A small rotation predictor, trained from scratch: moe top_k, 16.3 epochs.
Rows from block 2 of a small rotation predictor, named by matrix and row number. Rows with one number belong to one neuron. Each number is 128 + 24 x the weight over its row's rms, rounded and kept within 0 to 255. All counts start at 0.
After each neuron's rows are labels from the 100 images, of 14976, where the neuron reaches its highest value: "top examples" is what is common among them. Only what is clearly more common there than usual is listed. The data: rendered landscapes of hills, water and sky.
# fc1: MLP up (model.blocks.2.mlp.fc1.weight, 512x256), inputs 86-171
# fc2: MLP down (model.blocks.2.mlp.fc2.weight, 256x512, transposed), outputs 86-171

fc1.434 [130  71 159 123 115 124 152 113 101 154 119 131 115 135 147 184 108 128 160 123 195 111 137 126 167 154 117 111 133  90 131 122  89 169 135 134 153  80 125 137 143 127 102 142 116 145 137 109 138 126  92 138 113 147 113  93 125 124 170 167  76 103 124 131 141 154 144 159 126 136 122 160 136 182 134 133 133 145 154 116 149 113 126 136 112 120]
fc2.434 [111 141 110 171 116 126 124 128 111 144 161 119 148 110 139  95  93 117  99 135 134 111 114 133 112 130 164 166 126  91 124 149 194 104 124 101 126 115 147 107 144 154  90 158 143 124 102 125 114 124 111 130 138  80 134 158  60 119 136  98 130 116 130 125 155 153 167 148 133 107 110 108 104 134 167 140 140 156 110 132 159 103 135 118 160  93]
top examples: overcast; purple alien crags; high relief

fc1.238 [ 89 111 145 109 127 119 145 106 122 155  79 151 145 129 107 174 122 128  98  96 190 130 103 169 117 109 109 178 109 107 158  97 107 107 126 114 110 101 108 135 110 153 111 123 152 113 139 125 131 169 120 144 135 129 178 164 136 101 214 116 115 102 142 113 140 134 120 135 134 133  95 128 134 127 153 154 154 113 117 109 118  67 128 112 130  97]
fc2.238 [135 120 135 136 146 146 123 129 113 159  13 131 160 129 118 160 150 116 113 115  97 180 186 157 168  97 136 115 149 109 149 118 103 108 139 129 153 130 144 160 108  97 107 110 108 110 103 150 122 135 125 150 108 107  71  51 128 119 166  80 125 136  93 131 103 137 123 124 138 148 161 134 149 156 116 114 140 175 136 136 120  95 132 155 126 165]
top examples: night; purple alien crags; snowy peaks

fc1.461 [129  86 147  85  97 118 136 128 144  77 165 101 119 127 158 155  96 148 126 150 122 131 114 164 130 103 136 125 103 124 143 133 139 108 167 125 124 144 120 126 130 125 125 116 101 116 137 121 127 102 143 140 128 141  90 185 125 116 150 134 151 117 160 132 181 142 118  83 149 128 136 169 113 111 104 136  95 107 131 133 116 140 119 137 136 161]
fc2.461 [125 116 130 137 119 150 127 142 130 160 217 136 102 113 126 117 134 137  85 149 195 117 114 156 110 122 153 130 158 129 126 105 189 121 138 123 121 125 150 141 113 143 146 132  73 115 154 125 127 124 139 138 130 112  90 192 127 132  99 136 146 144 138 123 136  92 111 112 133 123 126 118 152  89 116 122 103 156 123 119 135 118 135 134 125 114]
top examples: noon; dark volcanic rock

fc1.150 [136 127 108 134 112  88 133 118 132 125 129  96 134 103 137 137 134 118 172 140 158 120 110 123 117 134 138 100 139 139 152 134 164 149 126 124 137 112 114 159 120 130 154 143 130 105 119 128 143 139 119 118 139 135 123  88 142 126 102 111 118 142 107 129 120  72 166 130 140 109 161 125 100 150  82 119 132 109 149 124 127 131 133 141 118 126]
fc2.150 [146 154 149 161 121 128 111 105 102 115 115 166 128 127  88 173 145 138 136 153  84 119 157 111 110 131 105 122 155 152 120 135  59 173 117  89 119 106 126 142 132 102 110 117 138 136 172  91 121 114  85 137 115 151  94 132 154 131 135 115 141 105 150 117 133 148 175 137 134 145 120 121 171 135  99 126 130 146 175 111 107 136 138 109 134 110]
top examples: red mesas

fc1.350 [152 117 103 134 122 112 136 141 140 116 123 106 134 156 124 133 193 135 100 128 139 137 125 137 113 114 131 103 127 167 114 151  91  87 126 111 140 139 111  88 160 131  97 130 148 159 128 136  95 137 155 145  78 173 111 115 124 130 103 166 111 108 108 100  53 142 125 135  79 135 138 134 110 131 128 133 154 159 111 127  79  80 124 141 118 142]
fc2.350 [122 120 140 140  79 106 132 166 143  98 127 130 158 112 133 177 168 123 165 148  85 124 141 142 118 145 126  98 141 153 118 130 129 174 134 103 116 117 149 137 113 108 143 134 108 143 159 129 124 116 135 126 130 113 127 124 110 130 126 116 129 122 106 126 161 126 130 113 135 145 143 152  96 111 139 109 102 163  98 144 135 172 115 125 117 124]
top examples: snowy peaks; night

fc1.99 [121 179 127 139 122  87 137 100 114 121 128 106 126 110 113 153 182 115 185 147 140 138 120 141 124 104 136  94 136 145 143 159 160  88 102 138 109 102 117 168 157  73 109 133 138 138 154  96 146 120 102 112 130 121 118  98 125 124  80 119 115 141 139 122  66 106 153 141 129 118 131  79  86 174  73 100 152 145 133 115 120 127 126 124 146  99]
fc2.99 [135 146 130 171 159 118 104 122 127 133 131 138 158 148 111 116 148 127 187 179  83 162 148 126 131 136 119 154 168 152 136 122 217 117 136 122 121 109 155 163 121 155 110  98 139 116 163 136 115 137 159 137 110 130 115 111 152 144 122  93 139 121 140 119 110 122 123 123 156 163 135 107 146 109  85 107 130 141 141 126 127 119 123 156 140 134]
top examples: water; night

fc1.75 [134 141 172 139 151 143 146 141 109 156 115 146 139 162 169 116 107 150 134 132 174 101 141 150 115 121 127 134 120 124 178 113  96 105 130 123 129 136 113 141 135 202 128 137 119 111 197 108 137 134 111 141 143 165 145 175 130  95 128  60 127  86 115 103 143 115 126 127 153 137  86  84 147 123 132 149 164 103 146 123 140 142 121 124 120 104]
fc2.75 [126 135 118 104 128 117 140 111 111 102 135 111 125 124 152 138 130 109 113 154 108  79 140 128 148 140 146 128 121 136 164 124  65 125 139  95 151 174 135 112 107 158 124 169 143 165 131 129 134 110 136 120  97 130 101 125 128 109 127 161 148 120  97 122 118 134 117 147 104 124 187 125 113 137 159 115 143 118 113 154 137 110 131 113 111 110]
top examples: clouds; overcast; snowy peaks

fc1.170 [100 118 128 129  98 128 115 137 122 167 121 108  96 127 117 136 126 141  83 110 143 146 122 118 145 105 114 112 140  80  76 160 141 155 102 123 135 141 125 143 115 128 156 130 128 129 121 120 102  99 120 145 144  96 127 133 135 147  99 153 121 186 124 136 106  80 169 129 134 132 140 143  89 143 122 124 120 121  78 135 137 199 122 131 144 161]
fc2.170 [135 134 107 135 110 145 126 132 106 135 168 131  50 129 142 113 147 138  95 128 157 100 156 131 154 126 101 128 138 104 136 108 179  97 127 148 135 154 104 160 121 124 128 118 170 133 157 149 131 109 139 126 138  99  93 113 110 133 108  74 126 141 139 134 144 126 124 126 143 141  91  96  96 147 123 137 114 141  73 141 135 211 133 141 126 122]
top examples: water

fc1.14 [154 173 149  72 118 134 135  84 151 143 149 131 117 121 159 127 151 120 163 131 102  91 136 146 111 104 138 131 101 143 163 125 110  71 142 137 132 169 130 159 126 131 118 153 157 125 123 145 150 119 118 143  96 141 125 189 105  84  70 103 136 116 144 117 127 131  80 101 132 127 124  76 100 149  97 124 125  89 140 122 122 121 126 130 138 115]
fc2.14 [117 149 147 115 145 148 139 127 141 104 150 115 105  99 118 120 121 127 131 169  45 120 100 150 130 110 124 115 113 128 136 112 125 124 105 160 120 173 131 116 131 162 126 148 109 131 144 132 121  94 138 104 104 116  73 152 113 130 104 184 163 157 137 135 141 116 131 106 111 115 144 143 115 129 115 131 110 155 130 121 115 100 128 107 161 121]
top examples: night

fc1.25 [123 143 133 120 119 105 143 119 124 107 159 146  98 130 134 151  65 114 126 127 145 125 122 137 103 135 124 130 122 109  79 113 114 158 128 116 142 142 143 111 139 189 135 153  92 138 183 110 144 130 109 140 120 137 103 138 145 112 103 185 103 114 120 127 157 124 150 124 123 149 114 123 135 115 104 128 157 112 167 118 116 138 142 135 140 146]
fc2.25 [145 134 156 147 115 131 110 149 134 142 119 118 125 118  85 103  85 107 129 143 103 153 139 116 121 121 101 136 134 124  99 131 147 116 116 144 143  87 175 156 138 180 125 122 122 129 152 120 104 114 129 131 146 100 129 116 149 115 163 153 109 156  94 117 104 146 133 141 163 108 148 104 167 128  99 142 119 133 151 127 150 149 130 108 100 164]
top examples: snowy peaks; overcast; purple alien crags

fc1.16 [142  77 188  95 191  73 149 112 113  88 154 111 130 110 131 149 215 127  72 138 120 127  90 169 121 103 137 111 143 128 136  87 134 144 139 141 121 106 115 110 142 178 113 131 146 129 142 127 129 164 138 125 132 127 157 146 151 125  55 117 124 116 153 136 102 115 116  92 142 124 117 158 141  94 107 123 118 110  98 134 111 114 116 134 139 133]
fc2.16 [133 120 157 155 158 128 126 114 135  99 187 127  96 118 123 105 175 116 162 153 132 155 115 124 105 119 155 115 146 128 130 126 134 110 126 157 121 150 123 118 100 189 123 170  96 116 145 122 144 126 126 120 129 134 110 194 120 141 111 126 133 128 110 131 112 157 107  96 125 113 123 173 126  85 157 128 127 153 102 124 109  76 127 128 144 116]
top examples: clouds; overcast; fog; purple alien crags

fc1.241 [143 142 149 150 143 108 141  91 108 156 129 126 140 108 169 131 113 121 148 141  79  97 127 145 126 117 114 168 118 121 133 160  95 163 143 141 156  57 162 118 143 187 103 134  79 141 103 138 137 106 105 130 108 149 150 107 131 102 125  91 145  90 127 142 171 187 147 125 145 161 115 118 115 132 108 107 131  80 128 119 106 115 132 126 132 126]
fc2.241 [139 117 111  91 110 140 127 139 169 137  76 130 129 124  99 136 133 136 153 167 193 144 136 132 154 108  96 121 108 100  79 162  87 148 135 117 127 136 138 150 122 160 115 133 123 124 135 122 119 135 136 120 153 136  94 135 117 121 114 105 100 134 112 123 138 122 137 134 105 158 112 136 116 139 133 133 131 138 149 122 120 145 118 137 126 121]
top examples: overcast; purple alien crags

fc1.467 [108 131 195 139 101 124 121 130 139 150 146 116 121 139 178 166 122 155 144 141 114 134 123 132 129 111 129 150 162 142 112 149  90  86 114  84 154 165 145 107 159 126 154 148 126 148 156 115 112  67  81 112  91 116 121  93 174 136 146 116 124 140 157 118 154 144 129 109 118 125 147 109  85 152 132 109 121  82 111 115 121 102 120 122 120 154]
fc2.467 [133  96 112 170 101 107 119 170 146 142 133 149  50 130 119 122 129 123 128 103  63 152 148 151 134 174 132 137 131 106 138 122 225 161 146 130 129 104 166 110 126 145 102 123 135 122 139 104 118 141 158 139 120 141 135 128 168 152 137 163 161 111 144 130 124 169 152 100 132  92 144 157 112 112 123 132 109 146 116 141 127 145 125 110 141  89]
top examples: water; sunset

fc1.243 [117 150 133 114 115 113 111 105 146 141 147 116 168 114 104 117 125 122 149 119 183 147 103 138 137  93 138 138 100 130 127 173 117 103 143 124 110 139 103 138 147 132 148 106 117 111 100 131 120 121 126 116 141 136 145 148 128 111 102  41 118 146 128 129  69 127 116 131 139 146  94  84  58 134 106 113 143  94 129 139 138 206 151 116 150 115]
fc2.243 [112 143 161 115  97 150 133 114 122 141 177 104 193 133 144 124  87 140 158 102 166 148 116 109 124 112 146 121 108 102  71 137  86 139 116 123 134 124  76 144 138 106 151 120 157 123 152 116 131 137 116 123 132 117  88 178 131 138 109  94 109 139 150 141 109 131 133 132 144 138  93 113 100  97 139 136 144  87 119 131 128 203 136 130 136 104]
top examples: overcast; snowy peaks

fc1.235 [143 153 201 123 148 113 139  85 124 143 113 129 165 123 153 130  94 117 142 150  57 104 138 136 124  97 110 148 114 122 131 154 112 143 151 149 133  85 139 136 154 152  96 113 119 135  95 130 135 113 131 129 101 135 167 127 154 100 131  73 174  67 132 133 125 179 119 135 149 178 102 111 102 119 111 121 130 119 156 120  96 141 126 102 156 106]
fc2.235 [135 117  89  92 114 130 131 126 167 126 113 122 155 127 131 138 132 136 118 129 170 127 112 137 145 124 109 123 108 125  60 162 142 145 123 135 132 132 129 149 129 137 126 143 127 130 119 132 126 137 112 125 124 125 147 147 109 107 107 149 108 137 135 121 141  98  87 143 120 160 118 110 111 136  99 138 140 138 100 116 125 101 127 138 138 128]
top examples: night; purple alien crags

fc1.245 [ 79 123 135 110  87 115 119 100 114  84 135 116 100  94 129 144 108 152 165 139 117 154 128 133 149 160 113 149 130 104  82 116 120 134 112 133 135 180 192  99 158 127 137 140 101 149 154  93 125 112 110 134 117 158 101  86  89 101 117 163  89 126 130 122 148 132 193 119 125 123 139 117 141 129 149 148 127 147 162 121 135 145 122 140 116 114]
fc2.245 [137 135 126 130 105 162 130 161 134 125 182 104  91 133 133 103 153 132 166 173 194 103 141 119 116 143 108 123 108 133 146 155 161  65 123 146 131 166 183 130 113 129 118 156 108 140 117 149 106 111 148 122 115 132 114  98  85 119 157 126 159  90  99 110 128 117 118 147  70 114 114 100 163 190 122 102 148 144 123 135 144  77 135 134 159 136]
top examples: sunset

fc1.378 [156 126 202 103 162  95 131 110 149 144 142  97 163 131 133 118 164 127 161 137 116  98 140  95 133  88 155 101 107 131 144 140 142 123 133 152 126 138 109 155 135 136 136 135 151 122  74 105 143 112 147 128 117 146 136 165 107 118  91 108 158 137 150 114 112 114 106 135 144 134 143  71 117 145 122 131 121 128 131 124 132 152 110 119 147 139]
fc2.378 [ 93 142 122 109 127 137 144 133 158 109 166 100 157 122 141 137 106 140 159 176  97 117 108 152 113 134 118 117  93 106 148 104 160 106 128 181 122 170 157 102 141 171 108 125 127 123 120 150 128 108 129 122 110 132 131 146 130 104 115 153 142 135 126 118 193  97 109 128 105 156 125 138 126 139 120 129 126 137 134 120 115  51 131 109 171 117]
top examples: purple alien crags; night

fc1.205 [152  97 157 118 140 156 132 147 140 158 136 123 138 151 131 155 105 137 113 101 101 132 163 149 137 136 133 158 105 121 121 142  73 158 115 124 126  83 121 111 108 178 136 115 141 135 152 107 117 121 110 154 132 174 157  94 140 117 163 128 105 120 125 130 127 116 175 134 150 118 149 136 150 181  70 135 105 114 173 126 176 161 137 134 120 112]
fc2.205 [144 154  77 146 125 143 114 119 123 163 146 106  99 133 147  61 144 120  95  98 119 177 157 120 145 129 133 144  90 109 108 171 165  66 113 136 137 112 121  97 118  94 118 166 144 145  80 131 111  90 120 125  93 140 128 125 151 127 152 123 127  97 148 129 132 134 123 137 102 107 162 102 123 163 123 111 133 116 134 138 121 164 121 134 146  92]
top examples: clouds; overcast; water: water; purple alien crags

fc1.502 [ 93 167 141 126 117 109 137 131 114 181 137 168 126 152  79 138 148 148 114 100 163 131 114 148 125 151 144 123  98 150 179 160 111 118  94 100 126 138 115 170 135  83 115 121 127 141 153 104 108 149 101 122 112 124 146 127 138 115 152 102 125 139 103 116 106  93 107 140 131 125 126  79 143 166 116 119 156 142 101 126 160 127 143 154 138 118]
fc2.502 [136 151 120 161 139 132 122 134 132 142  86 138 130 131 107 132 137 128 104  98 153 139 149 103 139 148 124 184 160 122 127 162 151  87 132 108 156 114 191 139  94 121 152 123 104 140 110 117 122 142 133 155 116 118  77 133  80 148 147 168 143 144 112 131 118 128 142 113 124 112 134 133 147 109 173 127 129 154 139 147 139 170 134 141 119 123]
top examples: clouds; overcast; snowy peaks

fc1.174 [101 182 146 147 121 133 136 136 105 146  88 138 138 164  99 161  86 143 118  91 102 152 155 151 126 114 122 194  93 121 131 146 140 133 119 114  99  70 121 156 140 115 130 121 105 133 143  91 130 121 117 121 107 107 159 167 135 117 182 135 121 126 115 121 109 156 104 123 136 164 124 140 122 134 141 125 116 162 161 120 152 161 123 151 130 104]
fc2.174 [111 150 150 114 152 119 128 128 153 165 112 121 122 135 137 116 176 117  60  85 140 143 130 148  95 119 183 163 107 130 146 124 126  80 121 107 135 160 155 166 139 142 113 126 131 137 116 118 133 121 129 127 112 140  94 172  96 117 140 104 132 116 108 126 125 129  81 127 153 114 117 137 124 152 161 134 123 159 138 141 146  72 140 111 128 122]
top examples: snowy peaks; night

fc1.422 [138 144 156 142 138 139 127 128 125 116 125 125 119 147 108 103 141 121 113 142  83 130 121 119  75  94 150 107 123 135 122 132 185 130 131 129 121 159 161 111 133 147 142 109  94 137 123 131 125 115 130 107 127 131 111 125 152 152  64 137 163 200 128 139 125 109 112 110 109 110 127  82 121  89 163 129 148  84  36 130  84 115 129 151 139 136]
fc2.422 [106 145 117 123 106 138 130 125 136  95 191 142  50 102 118  82 119 122  88 113  95  90  99  91  97 119 131 115  93 114 102 164  51 100 128 121 135 149 123 105 113 128 145 147 104 135 121 134 116 121 103 128 135 153 100 136 121 121 129 152 129 115 128 123 171 151 164 140  90  79 141  96 127 134 127 125 132  89 119 126 141 172 129 118 136 131]
top examples: clouds; overcast; fog

fc1.344 [121 133 121 154 162 125 118 119 179 195 106 133 131 120 163 115 146 138 126 109 105 135 105 106 114 153 116  98 103 142 109 125 107 139 112 154 128 113 122 102 122 149 127 143 161 123 117 148 133 122 125 143 110 119 142 179 153  98 121 122 133  98 167 109 111 124 133 133 136 107 134  92 131 124 105 141 154 101 169 126 123 130 145 100 134 120]
fc2.344 [106  96 138 107  80 129 110 152 168 145 141 102 174 142 124 114  91 105 103 140  88 168 147 138 151 173 115 130 118 128 117 128 107  92 155  97 124 108 123  56 138 194 139 148 145 123 137 129 117 145 171 126 120 121 128 151 126 123 174 135 122  94 109 140 104 195 119 125 125 169 167 121 129 149  97 113 109 133 162 142 133 125 123 127 119 108]
top examples: water; overcast

fc1.261 [112 139 111  93 139 123 112 106 145 156 144 142 160 121 125 131 152 111 185 160  32 141 125 121 137 114 136 136 145 157 104 123 130  93 113 135 113 128 139 115 134  87 129 136 146 140 159 104 127  85 105 124 108  96 100 115 145 146 169  81 120 156 172 129 109 106 145 123 140 160 149  97 132 161 128 125 100 133 156 119 120 156 132 107 121 148]
fc2.261 [123  97 173 115 111 137 114 145 101 145 188 176 120 133 120 124 121 135 136 149 143 149 156 125 140 138 142 172 134 151 119  89 162 137 121 159 112  96 148 116 120 109 145 141 110 136 162 120 122  94 117 130 107 128 133 142 104 121 171 125 118 142 149 123  81  92 124  98 136 110 111 130 132 132 111 111  59 160 159 126 158  76 117 133 123  99]
top examples: night; snowy peaks

fc1.500 [110 114 150 112 145 153 122 144 130 161 166 106 127 122 145 150 161 140 146 111 116 137 131 132 138 151 170 177  98 102 186  64 166  94  95  94 102 108 148 107 136 134 141 149 145 113 181  97 113 135 123 146 132 116 115 142 102 112 181 129 134 130 127 116 148 106 158 130 125  93 134 168 124 138 166 161 107 146 164 138 162  79 117 123 122 122]
fc2.500 [116 127 123 133 112 103 142 127 162 157 202 103 141 120 126 131 190 125 150  94 155 122 137 124 133 110 132 138  91 100 122 150   4 140 150  93 118 134 120 105 144 165 112 122 151 110 105 144 153 135 121 111 152 102 114 169 112 118 180 116 115 161 120 142 179 109 144 149  99 112 132 107  69 140 146 118 131 124 109 147 120 123 126 132 119 112]
top examples: clouds; overcast; snowy peaks; land: purple alien crags

fc1.103 [123 130 172 139 124 130 133 154 116 157  92 116 126 126 104 113 178 123  96 109 146 123 108 137 142 146 150 130 140 120 143 159 193 107 143 131 117 149 105 119 116  62 132  97 137 104 161 145 134 160 140  88 143 123 126  63 165 157 137 115 140 164 134 135 116 129 112 136 117 107 141 129 144 168 155 137 145 168  79 140 115 119 126 128 121 125]
fc2.103 [129  99 129 210 137 121 122 136 151 140 121 151  95 116  78 131 113 104 146 115 181 143 125 117 130 110 119 109 119 110 127 121   0  98 136 145 125 148 136 160 133 144 127  89 110 139 133  90 141 144 114 127 116  90  90 142 132 128 179 136 105 146 129 125  80 129 100 136 134 128  99 143  91 127 143 124 172 114 106 111  96 100 129 139 148 149]
top examples: clouds; overcast; dark volcanic rock

fc1.437 [115 136 141 131 138 126 153 131 135 152 123 134 130 153 132 159 211 139 165 143  76 140 118 157 135 102 146 141 105 107 129 161 134 116 119 135  99  70 133 104 145 120  78 144  99 149 149 117 114 125 120 142 101 113  67 186 116 143 120 138 109 138 164 121 115 154 139 110  93 127 119 120  87 146 155 143 134 135 157 115  92  96 128 133 143 122]
fc2.437 [129 141 173 129 112 108 133 118 144 114 122 130 160 138 154 108 106 150 176 122  69 132 152 117 105 127 134 121 118 120 143 122 126 161 159 100 123 122 163 116 157 208  84 134 133 124 133 112 139 124 107 123 128 121 111 159 130 122 155 139 147 118 128 125 158 177 178 125 117 136 131 135  90  86 141 118 114 169 153 157 133 113 127 118  96 120]
top examples: overcast; snowy peaks

fc1.7 [165 122 138 134 181 120 122 121 166 130 139  85 128 161 161 145 131 127 175 118  91 118 179 126  99 119 110 150 118 137 142 179 111 129 142 132 128  89 160 122 136 168 122 132 134 124 123 143 130 108 134 131  97 158 165 124 114  96 166  50 122 117  94 127 133 128 104 143 129 137 135 162  93 152 100  92 100  86 177 114 121 117 134 126 136 108]
fc2.7 [106 139  73 126 155 123 150 137 158 148 135 112 120 160 143 149 123 115 139 154 123 138 101 187 175 154  98 129 132 102 135 135  98 150 112 157 124 133 106 136 112 126  90 131 148 131 113 133 106 137 140 134  94 134 120 154 160 142 184 152 123 117 167 134 166 118 122 130 146 160 125 135  97 128 104 126 122 136 129 109 129 107 123 111 144 136]
top examples: overcast; purple alien crags

fc1.273 [ 71 176 108 119  79 104 115 133  90 171 104 157 158 137 103 131 101 143 107 133 165 162 103 159 116 152 142 165 115 135 163 161 111 110 107 106 131 146 161 156 135  99  91 126  90 126 124 130 122 131  97 134 105 115 121 110 107 101 169 142 100 128 141 129 127 138 108 108 122 114 105 108 121 169 152 115 146 165 148 134 159 108 144 126 133 124]
fc2.273 [148 124  90 149  84 138 148 127 142 104  96 145  78 130 148  99 121 122 138  99 126 157 150 109 159 132 114 125 136 118  97 112 142 133 132 148 155 120 166 114  83 122 135 142 168 148  75  96 108 137 136 132 130 134 102 152 109 178 155 161 147 157 137 141  97 179 158  86 146 145 133 155 141 109 159 109 110 133 122 143 146 136 124 120 133 128]
top examples: sunset

fc1.122 [118 135 126 106 152 141 140 113 136 117 106 131 159 159 114 117 121 148  92  96 122 117 160 100 164 156 138 146 119 118  99 117 122 137 120 142 130  98 103 104 145 197 134 123 125 113 125 155 142 145 141 145 114 104 137  93 141 100  98  87 128 122 124 113 135 140 102 144 133 142 134 124 169 112 110 137 149  95 177 135 137 176 140 132 102 105]
fc2.122 [121 117 118 117 136 118 128 143 115 162 109 116 129 145 158 100  69 131  97 102 104 156 116 146 121 124  91 153 133 129 155 130 128 116 130 117 116 142 151 146  97 145 128  84 159 135 121 114  99 135 156 114 110 153 105  81 121 123 176 145 127  97 148 135 140 156 165 114 151 128 161 132 128 114 152 150 124 130 130 152 156 128 116 130 125 146]
top examples: overcast; purple alien crags

fc1.143 [155 101 158 110 113  94 124 125 122 104 168 103 142 124 121 139 164 108 162 140  75 138 116 151 103 123 113 124 127 162 143  93 159  70 123 148 116 118 110 110 155  82  99 103 137 103 103 112 125 142 157 120 120 119 137 135 149 120 108 118 152  97 119 133 105 136 144 118 125 125 136  95 136 127 114 129 144 128 148 138 130 162 122 158 123  89]
fc2.143 [141 136 121 157 139 128 122 107 144 105 137  99 107 120 132  77 136 137 150 110  92 117 143 111 124  90 125  77 126 130 138 145 185 123 117 153 118 136 122 152 163 102  87 126 162 126 130 129 130 130 142 110 119 112  92  53 136 106 128 105 130 136 133 131 153 146 122 141 124 125 100 106  83 150 126 127 120 137 128 132 149 149 134 113 154 133]
top examples: water; overcast

fc1.207 [ 92 163 129 123 121 138 130 153 104 169 131 181 155 156  88 143  99 141 104 109 169 125 151 154 107  88 144 156  90 126 145 154 131 126 135 103 131 104 134 155 117 101 124 121 136 129 120 109 132 133 114 135 104  94 113 151 126 131 175 146 117 119 155 123  65 119  99  91 142 145 112 100 145 158 150 108 140 170 131 120 133 163 131 122 127 116]
fc2.207 [ 96 154 114  92 128 132 122 120 122 158  74 111 175 135 141 111 127 127 111  91 154 153 122 128 120  92 129 157 138  94 135 151 136  52 113  92 156  87 149 158 125 139 120 147 118 126  99 129 124 120 104 122 122 125  91 172  70 132 165 121 119 130 121 131 109 177 101  87 139 116 107 115 146 118 139 117 105 127 124 127 138 148 140 140 114 162]
top examples: snowy peaks; night

fc1.190 [128 134  79 101 126 162 133 116 117 166 157 116 153 143 164 121  98 120 143 122 165 107 139 120 134  85 144 124 107  97 109 143 143 146 123 129 141 138 116 115 152 134 144 120 127 106 102 142 138 100 130 130 129 142 117 172 119 115 113  89 119 122  97 126  57 117 153 136 129 152 127 153 120 155 118 125 136 161 130 116 134 206 126 111 136 133]
fc2.190 [113 164 115 100 116 147 124 149 101 116 122 117 203 139 145 146  85 144 154 104 128 122 126 170 106  74 161 129 118 120  86 124 198 200 117  71 115 140  92 117 147  72 151 114 148 113 102 137 120 107 124 136 135 137  96 180 116 129 124 100 110 120 141 132  90 124 131 130 133 133 129 171 124 128 119 138 157 114 136 125 104 209 127 120 124 115]
top examples: night; sun or moon in view; desert dunes

fc1.398 [147 109 181  79 127  87 124  78 148 127 123 148 178 124 134 135 129 131 169 135  44 145 117 132 154 118 135 149 118 133 118 153 169 103 105 167 106 174 127  96 130 100 132 119 131 125 127 126 107 132 138 129 112 149 135  97 108 125 129 122 133 112 141 141  89 159 132 116 112 147 129  97  92 119 131 108 125 147 148 145 123 132  91 123 133 103]
fc2.398 [ 92 147 141 112 135 119 123 125 148 110 133 105 152 131  98 131 124 140 141  96  73 129 147 130 148 159 140 119 114  80 137 131 102 139 113 151 142 118 119  92 124 210 105 107 165 126 130 122 125 141 141 124 136 152 124  66 138 131 105 149 129 118 132 127 158 113 124 133 113 125 145 138  88 130 152 132 116 106 117 135 118  88 125 122 145 117]
top examples: purple alien crags; night; snowy peaks

fc1.46 [153 135 111 124 128 117 128 120 159  91 120 132 133 132 112 138  98 123 124 150 144 118 142 147  88  96 117 164 118 158 173 139  71  90 155 126 138 177 121 191 142 119  94 134 152 119 104 152 135 102 125 144 103 141 150 106 124 104  80 101 142 143 143 113 120 144  49 114 142 160 117 116 121 133 119 115 127  71 117  96 135 126 128 130 142 110]
fc2.46 [118 125 177  88  98 150 154 144 139  97 199  84 102 114 126 125 169 135  79  97 109 129 106 137 139 128 166  94 108 123 147 108 110 113 127 130 121 149 126 110 127  94 126 163 122 143 125 146 123 122 144 122 136 114 113 116 165 137  95 111 109 135 116 126 171 112  94 114 108 126 124 144 135 132 125 168 131 108 114 150 113  93 131 128 155 123]
top examples: noon; purple alien crags

fc1.3 [117 139 145 119 111 101 127 123 152 149 157 120 119  97 139 134 174 113 122 143 138 149 113 138 135  91 162 135 118 139 147  67 106 136 135 126 133  81 144 129 133 114 159 152 166 136 132 106 140 127 104 136 133  95  93 168 140 134 145 102 105 161 172 107 118 139 160 103 157 122 121 102 120 130 138 120 135  96 137 126 121 139 118 122 112 137]
fc2.3 [149  93 144 135 135 148 103 149 100 136 194 166 103 144 116 133 150 125 127 121 126 145 142 142 108 125 173 109 139 159 166 125 138 114 129 130 118 105 149 150 116 128 124 121 189 137 135 120 128 116 131 127 109 106 104 162 137 135 162 155 119 125 147 120 109 114 118 137 142 130 105 115 125 125  97 121 117 116 104 121 134 109 126 137 124  96]
top examples: night; snowy peaks

fc1.158 [144 158 136 104 131 157 125 117 140 175 101 108 156 111 149 103 116 135  71  90 147 145 128 106 112 138 133 130 114 123  88 142 119 138 123 114 109 110 136 180 161 129 154 118 133 152 127 137 141 137 133 122 147 147 121 144 153 143 164 110 127 150 147 145 174 148 137 136 143 126  97 157  93  97 144 156 144 105 105 136 112 110 134 115 139 138]
fc2.158 [122 139 101 144 103  90 110 110  85  85 104 107 135 126 134  94 104 111  87 125 169 113 114 155  98 129 135  99 141 102 174 117 172 132 134 144 144 121 125 143 139 129  65 161 121 114 125 125 138  99 140 131 114 138 121  83  71 126  80 146 138 114 112 118 151 161 104 132 133 110 117 154  70 112 126 116 128 160 121 151 141 138 139 130 134 101]
top examples: snowy peaks